config = dict(
    arch='vit',
    model='image embedding model',
    dataset='rendered made-up planets',
    train_examples=195000,
    image_size=48,
    crop_scale_min=1,
    horizontal_flip=True,
    color_jitter=0.2,
    targets=['kind'],
    num_classes=7,
    embedding_dim=64,
    norm='rmsnorm',
    norm_position='pre',
    hidden_act='gelu',
    mlp_ratio=3,
    head_dim=16,
    fused_qkv=False,
    bias='all',
    qk_norm=False,
    parallel_block=False,
    inner_norm=False,
    moe='top_k',
    num_experts=16,
    moe_every=2,
    expert_mlp_ratio=0.25,
    experts_per_token=1,
    shared_expert=True,
    patch_size=[6, 6],
    layers=8,
    width=192,
    positions='learned',
    pooling='attention',
    am_softmax_margin=0.3,
    am_softmax_scale=30,
    residual_init='zero_last',
    optimizer='soap',
    beta2=0.95,
    learning_rate=0.0034,
    beta1=0.95,
    shampoo_beta=0.95,
    eps=1e-08,
    precondition_frequency=32,
    max_precond_dim=1536,
    one_sided=True,
    adamw_lr_other_params=0.0015,
    max_steps=19900,
    batch_size=384,
    epochs=39.2,
    lr_schedule='cosine',
    final_lr_fraction=0,
    warmup_steps=1990,
    weight_decay=0.1,
    adamw_weight_decay_other_params=0,
)
Rows from block 5 of a small image embedding model, named by matrix and row number. Rows with one number within an expert belong to one neuron, the router's apart. Each number is 500 + 40 x the weight over its row's rms, rounded and kept within 0 to 999. All counts start at 0. Numbers have three digits each.
Before each expert's rows are labels from the 100 images, of 14848, where the router gives the expert most weight on average: "peak at" is the part of the image that holds the peak. Only what is clearly more common there than usual is listed. The data: rendered made-up planets. In brackets: how many of the 100.
# router: router (model.blocks.5.mlp.router.weight, 16x192, trained with AdamW), inputs 0-63
# up: expert up (model.blocks.5.mlp.up, 16x48x192), inputs 0-63
# down: expert down (model.blocks.5.mlp.down, 16x192x48, transposed), outputs 0-63

# expert 10
peak at: middle right (26)
router.10:488538563429455433496469511508532553550475444515471543460521522523510460547501447506485423466540560556562450469541482461452508525430492524528500486574405460520489513485530539523528535465447488
up.0:485466545487529531541550459522463498471557561528533496535496443469484499425488549472483538508519496510501508504467444460517538481527506459482492461509598527456543522466411491484529497482486427
down.0:561537514522474472478518481494480466387511564483546439443419528514485495469513506468446521507440459569512487496491531440507465446532463497530509488523461566505572515448500481467550493464526529
up.1:511514521586495495559549418486433526486553538460547517533482453480494544479554538551417542483545496487438470538489549489516525502545538484490483494472549557464582490519515503521482496478512520
down.1:477530500571452533500520499480458449492520521525537519468436502465465469480538551404503516447515467485530471443419494488484423559531503560545582511550452527428530502536557475559517557500517457
up.2:582560434531522485465533524429537459485594459524402522474519443473465411443471536512518516492544476523483494465502455437474492520484467470545429515466503511447490469503520477486460518516525529
down.2:460388519518457533577485471459546539540469474490430570613518466546551493505497539512533470504487520501524550488523477521562533530477483507497546398481524521461421476549585473539523504535491559
up.3:622471502486579522509546433505478438541529532478511517568525519490555475426505495518502579497576485446427542494443485510532514503564496522450534522446521450479527396555502491483493500501499475
down.3:470498485563408502487528450535506439452537556522447511504446414534427508453586496501460531451505452549570498494511524442564461516545518555566502523475468527463487467496533435471559484463493534
up.4:478515547523489589497482502449423488455524524490534481510550452541456493454453542504484549533578485471469467549497510438555504438511408563499518505512511479504524525508451532518469489426549543
down.4:478557502543432481478480525497484546532544500539513542446465540436526482477476519451514503499456481477532424456488575504428458502503540515490566522556465489455505521490633436549489524448510494
up.5:492517453508504456529542502476485567528467476421523471482531467477471533540434514535518544466501535474463537508506476521521518512540499539451512493494491493537510548553401430491535451558503468
down.5:498532450525488448551425501500588508553440516457476471564446581491571485516545515539517424447520509492521529420501536542463484566499492528506540479463510489475427470589570511553507529499491516
up.6:460516487531608538479475504497488561534550557494469480540521444503479548462448564540497531550474438500442488502538492497535538441580524500503428514495511455487503478551484461468535408472570578
down.6:515514449528477530516494532469522496471499455509430478495554436487437419545499565534528481476527500440541498541486539490437538565472512477430492418497557433446471446491530536565494490427552462
up.7:472495513507519568520545516551449526454588499542502487471522448423477544539480537459429552531500405431478518506471463484508499522488567471568474503465553532460464464479470441564426465517509456
down.7:511404545479474451440510437576486491554535494507512451500500421543483507515458508530524533421495483473558472483554504484476485528428458534531498497508484496522501547479464558522566445536518420
up.8:440518491490553511516494517533437489495477543501496489569534401576512514471475473542482510469505508487480476504506438552514500560518516541440506502462592496520444452600513452482375484467484528
down.8:468553487510474463485499517452528429473452500504457460493489485482456447556545499515467482503576518508583460492494566439532460562507459558547556439506461478420516465497630455505521496447570518
up.9:554491511500513548534504530530482533491533527521494530533522426492540576507470554516520572483499452520445525497506516540534572462476488429489486479423596524452465497552487449471633520484472527
down.9:442543485524444482546464476501555517451482511492507565493517537457477497498535467514578574420500535535526524461485576509484500566550526542497480504491542556511529569498550448541473490502452527
up.10:540487468514547573513535474490500487473588538492558455586517489510458530462527602545507558564524435475444561506444515488573514465560468488484528492415548568486472423476438490482484490523560543
down.10:454572485487490503438520471512542408416527510485509489482487495496442440433575597497496532471479514520541494529418483450475487500564476525536489468488543517455606464423539517464442430424618547
up.11:449518555554547519512421508509569542539531591490458500590441551496514541465508555479523476478502473461513511508488476584523584473499522565491442497497473486472506496506549519489430434502499513
down.11:453499442504457464502488443512555475466465561480493446520489543535489465461531459476523489514514433475547544481510516500492438525523499556504570510503503561510453549481586517526532606508516502
up.12:388495467553494575480448575461497524585487559468442507551499519458536552514531545630507526538550490516431497508542538483522515501455538474461498516468537456534516475544473483544521501448503500
down.12:513521530523479566487510441553488485490506532548527511468529521526472519489516482414491531469444434531516439495438513538440410537487517506525543534560481502505512449510481459600510548479432516
up.13:498547498488511499511469469423497416480473541468458477460501467475456494507529488503555557519577495462518551479490535472501476529480462536456559508453527475473467492547542439490415525423508595
down.13:557487499514498531535524531512507532522541490553520538463526595438581539530495591453474508534434484454520446514446529565448495538442501470481526525538481511475501416524504477542532572559510432
up.14:507463489572538459584548516414470418493543512457499512547490482473525492521537505558508514497521493561446486469534492492523446489462525501475504458460545483445462479538534440500438409531564467
down.14:536552397554467532512545514516499483513587547558498486467447503504477552469604517446408509605514426508441449456462530516585465475590528501453547557459482526469444453454517467493544494504492582
up.15:448527542489547547498563475427495452485502560472540423492449468522482541520499547559488566504512472531439461536523455496527536464516557517514429489481486495449523531495472525381434512515566509
down.15:515492479557519531525511545409486455498469456512466574496484498403540520495538528470455444447470522472505476442496462508541537544529498480490518527407509455443486476489524462515455401455568541
up.16:509454497509521534514562447469458491437461548539504506505525472396571504529510528598509545502488475495489589479531476440561488479548636516426433476503546494476499528507544507530480454450494500
down.16:527602453520533485500459496463486510477466525501532432519457613495559518517585520462426451561419479446498512479440526541517481575482571551477485479480532554494532488465544473544505515409508520
up.17:468474565528559564551594432542504475478467519471527494518515422528462493468472513517543515502556441545451495494505446435540552446445510454574571472499497460515518457564420496469489523510509506
down.17:516474469504523522487526539471484513598517473490466562536516463438531551519484567560514460491535511500442562442537487514592554490449478525495476510384488488479428427568523464445550487641476475
up.18:537506441530439520534479470501485482495564524489519479533450444467485409458587519466546536488526472524543455503433571468534532493448475541440525527476491508465463400499517516480458461452520530
down.18:542468500564449539505523503516520464528543497540480437524520488508571556501498507441513568481468462461533496538469492526541480591474472479508535540543498489486482507451495516541544522459470497
up.19:453480515449548499499576452447406488504509495480544506503480405491463562529537578474540522516515418428449503472471525438528437495558436527491536564492508521482512524520442532510526524474545506
down.19:534457474514471469494475512541482529533579459501595500467506502459437448536483515472571553444497495470520482533438519467427438470478444458530550398513453521458551445489533531534529546489542446
up.20:545503448487552510553526413492442540471520567514448506450512433492448464456547546517472519565496458418480538520517433511563524503554509516443453523451570516513468405500470433506466485538505528
down.20:487549484472462452491506488442535510472505506503495467439497513483453407487563466508495569483555496515565490459452549512482437514568473509506594509511496565445565589476565479545471514468511537
up.21:469482473467560559507437526467466545496473525534447520455521556489515477494494481482468502571515490509454400447532515460503510490458514507458524488504508483536504528542515452465477580551495451
down.21:555464515426509528510570412533504475499549500478512441492566491556503528483471443471512563505439472468519490561499454518515485502511492460528473561517539508563448508496409536496476531557407465

# expert 15
peak at: bottom centre (38)
router.15:437505541459453454507436517552538493541426453474438508508521538542504500525508447495477433473540594528539492489524544515466480570462484488523475497551487466516528498504528491610485522447444501
up.0:494483470502477538540579480399483496450504536512531460441453487407462443490575555506528543576506480471488477508472454478577478440547529526444487549442517545546510553444454547481536471484529504
down.0:560500530466556503486483474543479459534471492469490493538574498549511518524527503504479513503451448516448504507439426493503509471470476399482429485473508524507455467465430487472533513556422541
up.1:481500531469419561486498545533515408473495518522465557528483509543483490501501490491529570485427481507539454460449580507499486509465478474411559491495576509520439519520516528529561484470450535
down.1:539563492485492462508460506555518432479495541472558449471486572535503539450465448492501490562499423482529562501482523492512495453487487476471509567511474582583490533445464604460556562504495456
up.2:445463524560550523555497508493495541491533454463449540451613454443543430495467544538476549525595511506461491550426544497522534527460531408491571472517451501451478468511531527491459541500499525
down.2:446494619489543532479528485488425533488493478529542545489527442479504468528503507486532549497425506549438510509473478501510498535506541464473436522530556470530588486531406475543512479461454560
up.3:462478420495491574471498474457408493498489471468522505521533438420485443465495548472475510461502445494477477521463507489517581498503455478455514494421475565532464437557489499411511454494502535
down.3:552588486534521453474470576417435493490504551511551500396466547464514482553485523506447438522482522516493500413504521457508519456505459516426434432493478501476537494448465476471531489479576436
up.4:497417409495462482557472439465425501490576564507457502518479468450512547509498566542560590506515458529526520523509537530557502476504499479403502585448552521521478438503515475509546467530496485
down.4:534454511509543437433507516449463504527490471485548609433475427431513418527463494542452525524522477590449465438538527418523519440534519492451448545487428519482513489512508498446502489495517505
up.5:464492493552486520504520388468495509445502435509520524529513507431523496458482473530582493449564466532492455457522435437509487548565527457514533504483514472428494513611562422481450488494532494
down.5:453495424494465500493522517519600522501502471428426470595541492480504519489541490536592477530562532475541564521540513508488511514498559502515519452468510511497453534525529544519425469476563580
up.6:468503460506493558495515519446457519403505538569525457491580470497490440449554570513527486576481452498481476465462489464545523476520544476466487464533620469507481547485510510488482461447547579
down.6:562493530495559492476551479491436480563460471457530523485526526520516497529480444497506525538513523577450509462530450443547474513505425500566483468497460520505518498514471464450542549567461489
up.7:553515480463541568397547511470417474549506473510507499518526426497547432540506509478488534510547477463472521433532517482530430505539425495468518520512530453465545498520459522472489555491515502
down.7:496423589533497528442530459489476493520480475529537536448423445533547482496439482486491529509462479521478473494554456473530511490501485575502495513484476464461474446531524434503542541524529433
up.8:468524493491520429570484554510466467492528511527524502513465449470463511495522533559489493546519482467488488442432566497485466476500511528460457558496538445518447540495579525498460463453538565
down.8:460452497554462459564434550432502529561504489488510538485526477504485433576467553512471487447531492505498472495492503524508490563500505562448534473529490486473493501557482551582534553493474412
up.9:489524503533574481508498450453445503521580568474530525542500514486548468455462517513491529532523448499456544493496445512456523449492528422512473474455500566470529498477449544434472495536516515
down.9:476547448521469590540519522501493488444476475472486477471546509519438471547491504500475473588549426507530446564476497449581491480531499457574536476532468522544458439512484475522534503474506497
up.10:596438406516527586482520475512493466465513548532567491600478466456486497461521570531494489537555454480435524531440477538550542461585556510478525451427560540497537577452519493500475433466486570
down.10:497435524526496439486466545473477546579555423521572513469494508416532527534446531546598525425462515451451486440506493513444488479492494489496461494489468463497513457558465532494492503586500489
up.11:467498479499510540479590513492510577453551532559493541483484468460479444529548572497472479529475453450434506464436503458590522479443529524447550477490453470460447543509500500494517396499560483
down.11:463428508485512461459483482514523560555456429462457495553549479522547521488486478549567497490524595501503553509580500507484558508521548502476463538456546458507501529546506506496467501464494552
up.12:437576512553565581530491562460509574477487591491516502518425544410532522540562512508496483559511465439456506498480552507518529471465544504477493515476501517487477537458487495491498427532545490
down.12:574546421527482435506491502434467451503492571475490448481422538441508490551522557500501485473537438490525507425457534459497492479473445485487570497487426559493481497517532489442504542491559459
up.13:574530435487522570581554498454454509491543565468512458500502517485531514464536540494503536542498400439478530565525482512547539427580525501428483453432484516532474504480439539471479455459540517
down.13:434467510552507452558488537521505452497525422509524518530492488523437528495504573486531532504560464428493426544504490461491507525476546431525504528487423411439527439530453479549526546466567507
up.14:528562517564469510486555476570504464489543547485510514498468539512549491505572519458488500486512445460479570542451540481524508517515452518480535471518569509495561486491482530521457480495446514
down.14:524560537465538504550480517548538471446515522513485486476595596559483563496520441460440562534455476479506476540445497557424514477506489483469463550602514539525600526396425549512503512519505472
up.15:450465534472494545531478493454508513513456513483504522502545464508451567524608529517465516493480508432493498494461596507508485490469480490448557542484519579520494442457460500550538518456489565
down.15:555547555516471563498560444546452403451533539545535507479518487521484517421514495420461558476448460544501465509430464510507475521485483487505481570556516537542525450447446493506549508541414463
up.16:506508543495482524509557419449503469406540489520511441501462486507476474405602495545493550526527476523507448558435456514573478457557472408463500533497487485452550502494470444509550494427575553
down.16:476507498480468518433523455586454529612470427478479500472517459515497514479463484510564497530555564563470558492507521421524473519519486545607553518502460497474502508597526465452571550592412452
up.17:543495495519545536491497500517500575398529488540496493470463444487461500531518541527468494464537506488509551545421531445483501491550529456558560437523462440468422490591554487504463503512494511
down.17:500574452534464511496474512500463498513525508496548502478481520476495482488446452489595513509456439513532514466543528521465432498509524500524556460529443540500544574504512515527482547494477467
up.18:490445468463561541441538525512507503542483478508521542514505527413501489396469513509501525538497493465458467472540485483503593514532536558418497451487528481477447519540568534470467567485571473
down.18:388475545491553485523453539499552586532465447408470465565568487504527499539454502540556466464529512471427494555471473478507519532481560428509516498511482482469471558517449502531531520490529544
up.19:542484539508530585465595545487550634523479491488502484588498497461506492505486563527479498560462470525442448535530555537579505511561555496452540442496475521477459457546513523503462449496470530
down.19:540520470513565503479500553502471545531423558488538497488410552454517484539474487503481425522536524498444506492498470504503575437460456519511493458443440565573518550539455499461511523460504519
up.20:507499498554540537506523496502446500420516552512461509491377450450482471473456542534546478542490443542474562584531467446552542427540547453455542453442518522497495554443462478487491428487516580
down.20:520521506572498558558551516489445448440556456555519584509486471439457535471530583466463536497520497536472448474474477491527462520517517492544503534494467389440517451478500460558512424532492514
up.21:521449446556494555499602492515468456473561552515471486499476477486489548484496505463504544494525435460508564525470440441564526472599492553447514468526497462469517500529479505456541456547568592
down.21:601443477493525563567564499489425531496534494574566469482567524484491497530450494435474535514473495478491428534454431564464535488508509448455446503572526464562480433507430536523482505553476467

# expert 13
peak at: top left (33)
router.13:517423416516454600510478529491462517540485548547485524473471486503569529499502553432436465529480478403530477535487490567527512562513525520392478519419547498582472524507496427450487487531490510
up.0:486449529533514466572509482426556491414544477502488514543493471395489477461511472566575594466556475463494525485485488483504535477581501417496564491556574447446524473513496468528500492490514540
down.0:444570511513538518544601523451468455404520491530489520544530434438498513490514545505492567466510495495550468500369493499511549545469514433497500454499547453482541467434483487508548516514531483
up.1:534506583530580428527513516449472495464569501484474494464473504436484506439492560525553554532590458577490502429500489433510580461450470501502498507523556476460522445523475471517487445484585497
down.1:505482476438506468578468529457438505479497477442531462471498552512477475555435465511567496462475533473496462464452492511438456504515486441457506507542504500511516500495497522532457521527454471
up.2:535551516544521438472488541495493510512508493480521478473493472472483474530466565505502474450515494543447540499526541426496473473530515488552534421490438506422603460466539543578539477412559453
down.2:485408487532440543526515474612586549492508522480475464566524477557482568456542456395558512533540498542536548568491517516517493478514514525569557471451507530505479512534499478555562548550476521
up.3:432558538521535460485482525512469521422512522520511494480461495477455449502527527600520494535538518583524531514443541464529444430510496539499523469510470512434547474453504497532485518453551543
down.3:501487484535489495520524525512504524521424514484529513510528566518518493506468453498504466566510485546438536481607430522507530518591520543516436514546498557573500552525473513460510511558488508
up.4:469605495513493466538530517466441547520575481428485500478526464514454503472512519520541494493519500543479549551444505471545547429501458469521500444485452497441560435491433554524549509515514516
down.4:471523475492466515489555488524473490513445519478453558478498508494515508483488503485458444475519460468553459536424440423529555530404509485531536422503424434508500476481485451485456500461500439
up.5:498524495509497454532523497448457493412556437485453507523489475437468409551442560566579511523522476541488574515484521442524517479507484471520528434593497474456539505469488561584552464392545515
down.5:482423473554520528545507524470484521511566486531473533497553481393517569463527571498544584505535456516484506468501507506522521504439517496517468507541478475455472417583550472527555495545485467
up.6:446491498547450452544521541515479482497571470476517509499511428481497492534440506542500538492504456531472532475537532460550509484484471515490512403490498586448548463424526533541592524439544452
down.6:489590520493517480577477549491537490477420530477506584515513572535524531543504447526478484549508443482437520524485502499522525496527505452523525536459505577526530526440498518474443552469506578
up.7:477569551519535458526493523535511520469532485437486492520477485494493477493536462545494499486553475543474524522504521448572556427476515497458511429509471493458535471505461529509535518385569582
down.7:571490475442457447538447473537502547475515479489535449495488544555467505537477484512504453434471484394508462551459495526475526455508490449522581459464469567559519558457510508516527543534496437
up.8:489504578522516497516548538498502545545469472556525566402412464477497519519502554506464451563562502429460488494443539548531463476482452531525565427405467493472483436502521472527514489507522552
down.8:542492446597493536477561506441476454531520503547456518544449501449545539528534593507452491541551444530462499455535495443572519557493469560526495486449475435438413440535567432455566468569538457
up.9:448455430573499460504485528487522499449536471488477501542463486467445474469511526606530538501522464531512544479422497465512492498538586423443488484536553450477500468499515522483524448482512464
down.9:444512516507482490501490573536564527474477469532559475488522557498526489522476452437514486494412510562446439531519499501421505441522506431505483505581453519511520528408508544535494475498523518
up.10:498513469503440469444471558446475503503547555550509542456470417498456476502523542470485499475541486440539446499453523448521436460533485509482553525443448452488506422508526458497531463470549493
down.10:507522445538447511532501609524494527533574522565499569463481504440486532480539546426453513545468476499482417452484553501516516472471520514466504554526472478457484448457551548532556443414548562
up.11:496528484532618476477464436582531541505529490427427462526525487493511342485454527527503584512526535495397499517444483422514572480528468431482496447514508489446487482522463500510488529424555530
down.11:455461492535500535485542517606534532489550511554469529521565473488515514481512502534477468481512540492500506556466491489501558527457531488505477454441542459521487484569539469472471506556493448
up.12:452485470492436493556440600451486592414490406523528585425427458417453472463530489515537483549469560527583492459494545465536478495512575542510471546503548520490474524438573533578535511539519552
down.12:522457558472528469460516479524531562558447445442520493510504517480497482516483435560555476448454552559450537522548449531458533497540555483488432519483517516527542536526462482508486451496483564
up.13:448436563519553420517544462521456539486533500469456499515496448513484543510443508533536527470478508516522546511532504430545522444553451514579557424434447524453525501473488491522517545457509476
down.13:465524524519418486455487548509583468497501539541424501503534537480511515488535436522494507533454517535584475483606566506506561512480511558464482524508493540472507606440538505495548456548502486
up.14:423545472475514518581481567472506546551465501464480625514502560545430472501571469473541587514516483486500505409473452530507513500445549544428453529522512558473482463527574559560479494488506536
down.14:434568533452526493500515485551569525531414463435477459524570542519524511498495385528541472540513548511495539565555491494507487511477485492578492488502516555532548585557499505481491484549478533
up.15:442499489534452452515489525426434498463505450572504550426444421457467463533506528500570509512483548560529483446514542459540467540438517501439522534482538438440505474446562505562530478451571503
down.15:506440495488486511481483534476536560530502473464455510513514467492491458539488483571518452474507573565509490511527476510506558512498586494450428506501539447514474497532490499537496415390480555
up.16:542540482483492570433488462434491489460462568478552471514517544576520515533517488450459453507507429444488432571477426528476452502555515562501496537524478461521458550495478450416461466509514511
down.16:467491427531446486573500530445600458508451533455450480506497485435491469490515534563501520486571475497533470478530514476495514532423483520534528434485502496445487503554600452494521527515531498
up.17:506454492520521459537494503459441489522581513505484486482486549450489448562478557520545565473504498516505519480516555496491579458480453478495505453441529486476470510475521477518558581458507407
down.17:532521554489480506532527475547522492553428491509508509502561496568478513484470467544488438448494591538482492505593505510544511505516484528522456521455507520525538546541511472477541543547440422
up.18:460438537547450491571434482548550474568491563439476504525491461556516521525511533542474501499512463488548484495518470506577549502464416504493545498482461532516438490475518458479530528542531555
down.18:557545482483516521553495542524500472488492537500480499514504525558495567454532502458427452529472469462498461506439451554532526481549544481405457546463553482569463476462456530439450481453513530
up.19:481476492586477429464523468553504492520494456508482588465513439482504479554409582500512454397498511488504599476503452458544511476475498559569461425418476491441528440471575508534569487537523501
down.19:472480483500478476495528540475483506559466465496512504522443550491492509474489501457536492557515537501483526483536520457549533537475458528539543533509491520491476556518553470467487505534525522
up.20:476528529561473438493494541458482481478527478490499587515477447451534514496496521574557464515523500567448539511501500443537517492455525494483512433446505476440545435484498480525535421459539565
down.20:494498522468545476495488474432477532517433464441457477484515536470587454533462502467550442492542490462541440539459481436506455520528491457507559469511493454467497528541492470523478575509495478
up.21:446552485471490480499474548562484625518494477503473557442514532482527516477531463509537460559491502524483492501488472487561606481484599474478418509451543507499485467542532497501515555434534567
down.21:501492507546483502453518460544498517584468561526472418508425514512542538459561459438441505455523472522537513435467514575546509548505517505501469493431524533505488423586504420461559497527431488

# expert 2
peak at: middle left (30); middle right (27)
router.2:447533508465473497521472542528573473466483396522431514567552466496519539553470462521551471499502587572548491525573526505471528552426479439502426494532465426487504543501509513499520487520438500
up.0:481459545560506405539498433496461502573489520502435479472479497516531550482494483523547452490528478586537504424492424475559498476471496507489468464453499477503466471536496427497552553480445480
down.0:463445526467546446515494540504454573520561483493544512450537532467511490547421461500573509494430516484507542514485491535422503498554515451440500435573487551519554560478430553508471562540479444
up.1:500525440501526497531546537446414433449426455525475515470471494462537463559461542535476578535463471482546577464483574430535469587521444547503578474475539511454510522484559524462528504528569547
down.1:478534508525534455502519512440532486478502512504474497482472518500543532477540492535446500548551509464508516504506494447537536479493488474476499468477503497442506496444457497458481502484637543
up.2:488526525553535609446519477460478575543566545501588504469469525499493531537489599475494479496510451468423559465476552530524442474543481477539501495490484531438487501486492536529576542522508472
down.2:556536467521481459505488553455515495511537519537570612454389465443513479513528509480455523519560455443466469417467549499496452459549484499463537505438469432444482449516531475499499491457568470
up.3:544561477549468486526569522613504479437570531504540500505466548473488518462513475463553515492532467454503527525490467481592489473548480497504554405496496479468498432520516555548459540471517576
down.3:450494478453558482530490419469490530541422406430421519530554523512560492551501479553557493479561570478471525535504503481492540572519489481553525410434554438462504531566514428452449543452504528
up.4:569536550523496465504593478511507503515532547531483464481499478496528481531518495483515529511511432507458535491417484492560504489519574572476505466510505512481561501491492571461486491486534535
down.4:513461480478467463468465492464539515561421471444481502552470473516531434515505479553524459466580495442500515484537492475501555521536511486440480491453516465503489493565543516546473490413566509
up.5:506436499562484532504545493473494561554554564561476477479428497483558475486487507469439473589469486495466486479494530576535525451442540585456530524508534514489479506428450463553542512501539600
down.5:449502505501560507478504491488516480527470484449506512602508488509524547524482506520552538501538508532427595479576452456516509490543507479476430531511537520460470509493471539475486520484602545
up.6:551503469551562473533529458548482532519535525504504472482521508476524440415460539531450539521525396509379551503470451500569499456523508491472530435431502600475479434517506515485514511443536576
down.6:503491461536504518567466521522546551512452471487448503554544579486540512573477448483563496568549481435530540557546550572525526586495499490485543434423485519537450506529541523619497586464453491
up.7:498543483477479534485523485492500497452508477471496511533604446450383565465511553511525498443586526527532508555497541555478539449467495478556479470486493449496541443558545505501454450439473485
down.7:434527457488453502520489524462468451486441439471531434550514432532392471545514518554544462445548529481552528541477456436513510533494477495555499505490480451514486503533535505546494479458527496
up.8:492508509499514532485470521493543581565500528493464508432468527486498453480454544539502532515476498471456523528499531515495609476451540525448512507494494543455441473433505562556448486456546534
down.8:516516540559451558479539500515424452461534532558541503493448428515460525491492565419434516435453427494490420491480512501498481490487506501555510541520443451500542475505454503501535495503483420
up.9:500479571586522437489466467506512448498511467457524457546555468555500566516501492519562480445553474582488571485493488463578530475483488437545501521433536546518492506530482513502540497530473438
down.9:428548562484546419554508527436451431456489418454527576496517501513533546516433479528530539514551487510489503498511455444513530560473477451479478490574479496454581487462466512509508560482564445
up.10:544390511542467464485518534462424462474528566560574489453452445494509418507525544504488502445500458464504494485494478507590492475547467526433560439429568542444536446492488499556544446493536536
down.10:472508529532449486507493511533528481487468502534559519458470534533418517509473468480493410520490461589502449475572503447497434471542486471552570539580433554482545497479498498528572535537473483
up.11:467529455518484524468471438564528486467493512403540491556537455487410577467541482522589530431520485502531442500566517524508464470502532485522533488449520485595482472559600483449485562454495553
down.11:489475476529443510509501481457477422463479547512523528576409432536488514479586558498461481458552444500517514453469467507586479513524440544526549543475468533484418428517561500466547455463568526
up.12:461496514474563460496538438538533496491531492486500477566534487577476580461583521474556496566558423477448535554442534559557468451553518506568481559455541521476526490536454513499508528503451558
down.12:461552529538497494463566467563447425452549469527536533484578487464485561435538507450519542416463470485510500492484469440496449520535462462593473524511498534471579515488531444492574509485477447
up.13:549487499471510501476533489498529548555565545528486461521477518462481442517483525457501516572403447548437527536491487533483563478460566513527453493479527557513469523494480460503513511457451452
down.13:523514468498411527463485485528503492455483502543559484479468449507439436430556508507495483469453438521488483490506486492551473455523563527501524586544458568553466504457524565505541452455476570
up.14:519490494513468487459559533488471474505519566558499444507489467480565533458509473469531566468414401483534533511482467471560429458558519484441480500490447576526571418535482459506540527453530489
down.14:489509442497452498504424518509521484496496508485438488530502458501510454510491512521592513450445501465555536483490501556511518551528570540439426487485563540568423518466547531548455523460453497
up.15:499473484462513479538526449486537462446477567504526473493516472434483468441560506511523503548530451499505538504490442499535515422546524531494596486466508491505475475540458495537451456415501482
down.15:489462595435556497474518432535452515507522527509448442456544496544452514477490479501449479511461543520443442493545523479478470409483447500500474530523525456554522502472406457455476501490474504
up.16:574475471511465563563536517560480528489507523487546495438444457484493415500529502486472551562500487449523500516504544484564505504534442536472472513457578498486533486506436549516483480410529564
down.16:535497548459503432537469491493494483471485468467575475459496513547436472544406465519552480446511479521460501516511463445438490489554497460496511472509456504531522515521480547516496510506514463
up.17:541506519518542472496535447538511558478585567512510465497456537475551413461492531488513607470521447498462581542440443484548520511548540517461561430484445524474506479529472505537527540425529485
down.17:567501509499484497536452520519539525496500569465550526485527507504412544505562497554496531514453494491434525499497516519556508449590548479506511532503579481497493440532491524519500404473455579
up.18:475412449489513515541506501494518589540536562562494477473487513513494514507543518475512484515486466525449498476512514551491507461502537481480477519476576535513470496549525428520516503535495576
down.18:520489402474460490503498453511510527505514536504439445490500518530520509482548547476459457573507505452567492518489528543497498533529498563479505535500516501509474539475559571530500571474541523
up.19:493507465533546481491582494487537564499544561541499498455495543488484456507528507410442471511478499457429511488495492528559465483546470531423557449447533488488471475478475478565501521524506524
down.19:446436503478500492462523455506481487477436458446481483546486462529501467476468511538516492529530510511439601505628400390536522504509443525533448472432540490501490537523522520449496451563544563
up.20:483448468487475510470509430491461592465535497523408529493534573478531456534498449478462556485504474479473529509524453512592527477520433514435478513521494544503417517531464549485536465494460519
down.20:533552498516449529499505469463489460442513544520565551469460504518462457448523535459500489470441444487550525497430463515521454521594549539467516506510530538526481455455530521561512536434520510
up.21:514409526468562462528487494474463546515540542531494465455496540503533477434512518505479534551533452480522509495476536520520477443496453535449561455515532497428536495467525485517486493450528518
down.21:514511533467504471405504469491480444497521468477513479498474449499445515494511525563549495394519514512525451478566496435472505410426413470521478522484484501516501535522482496419504433539559468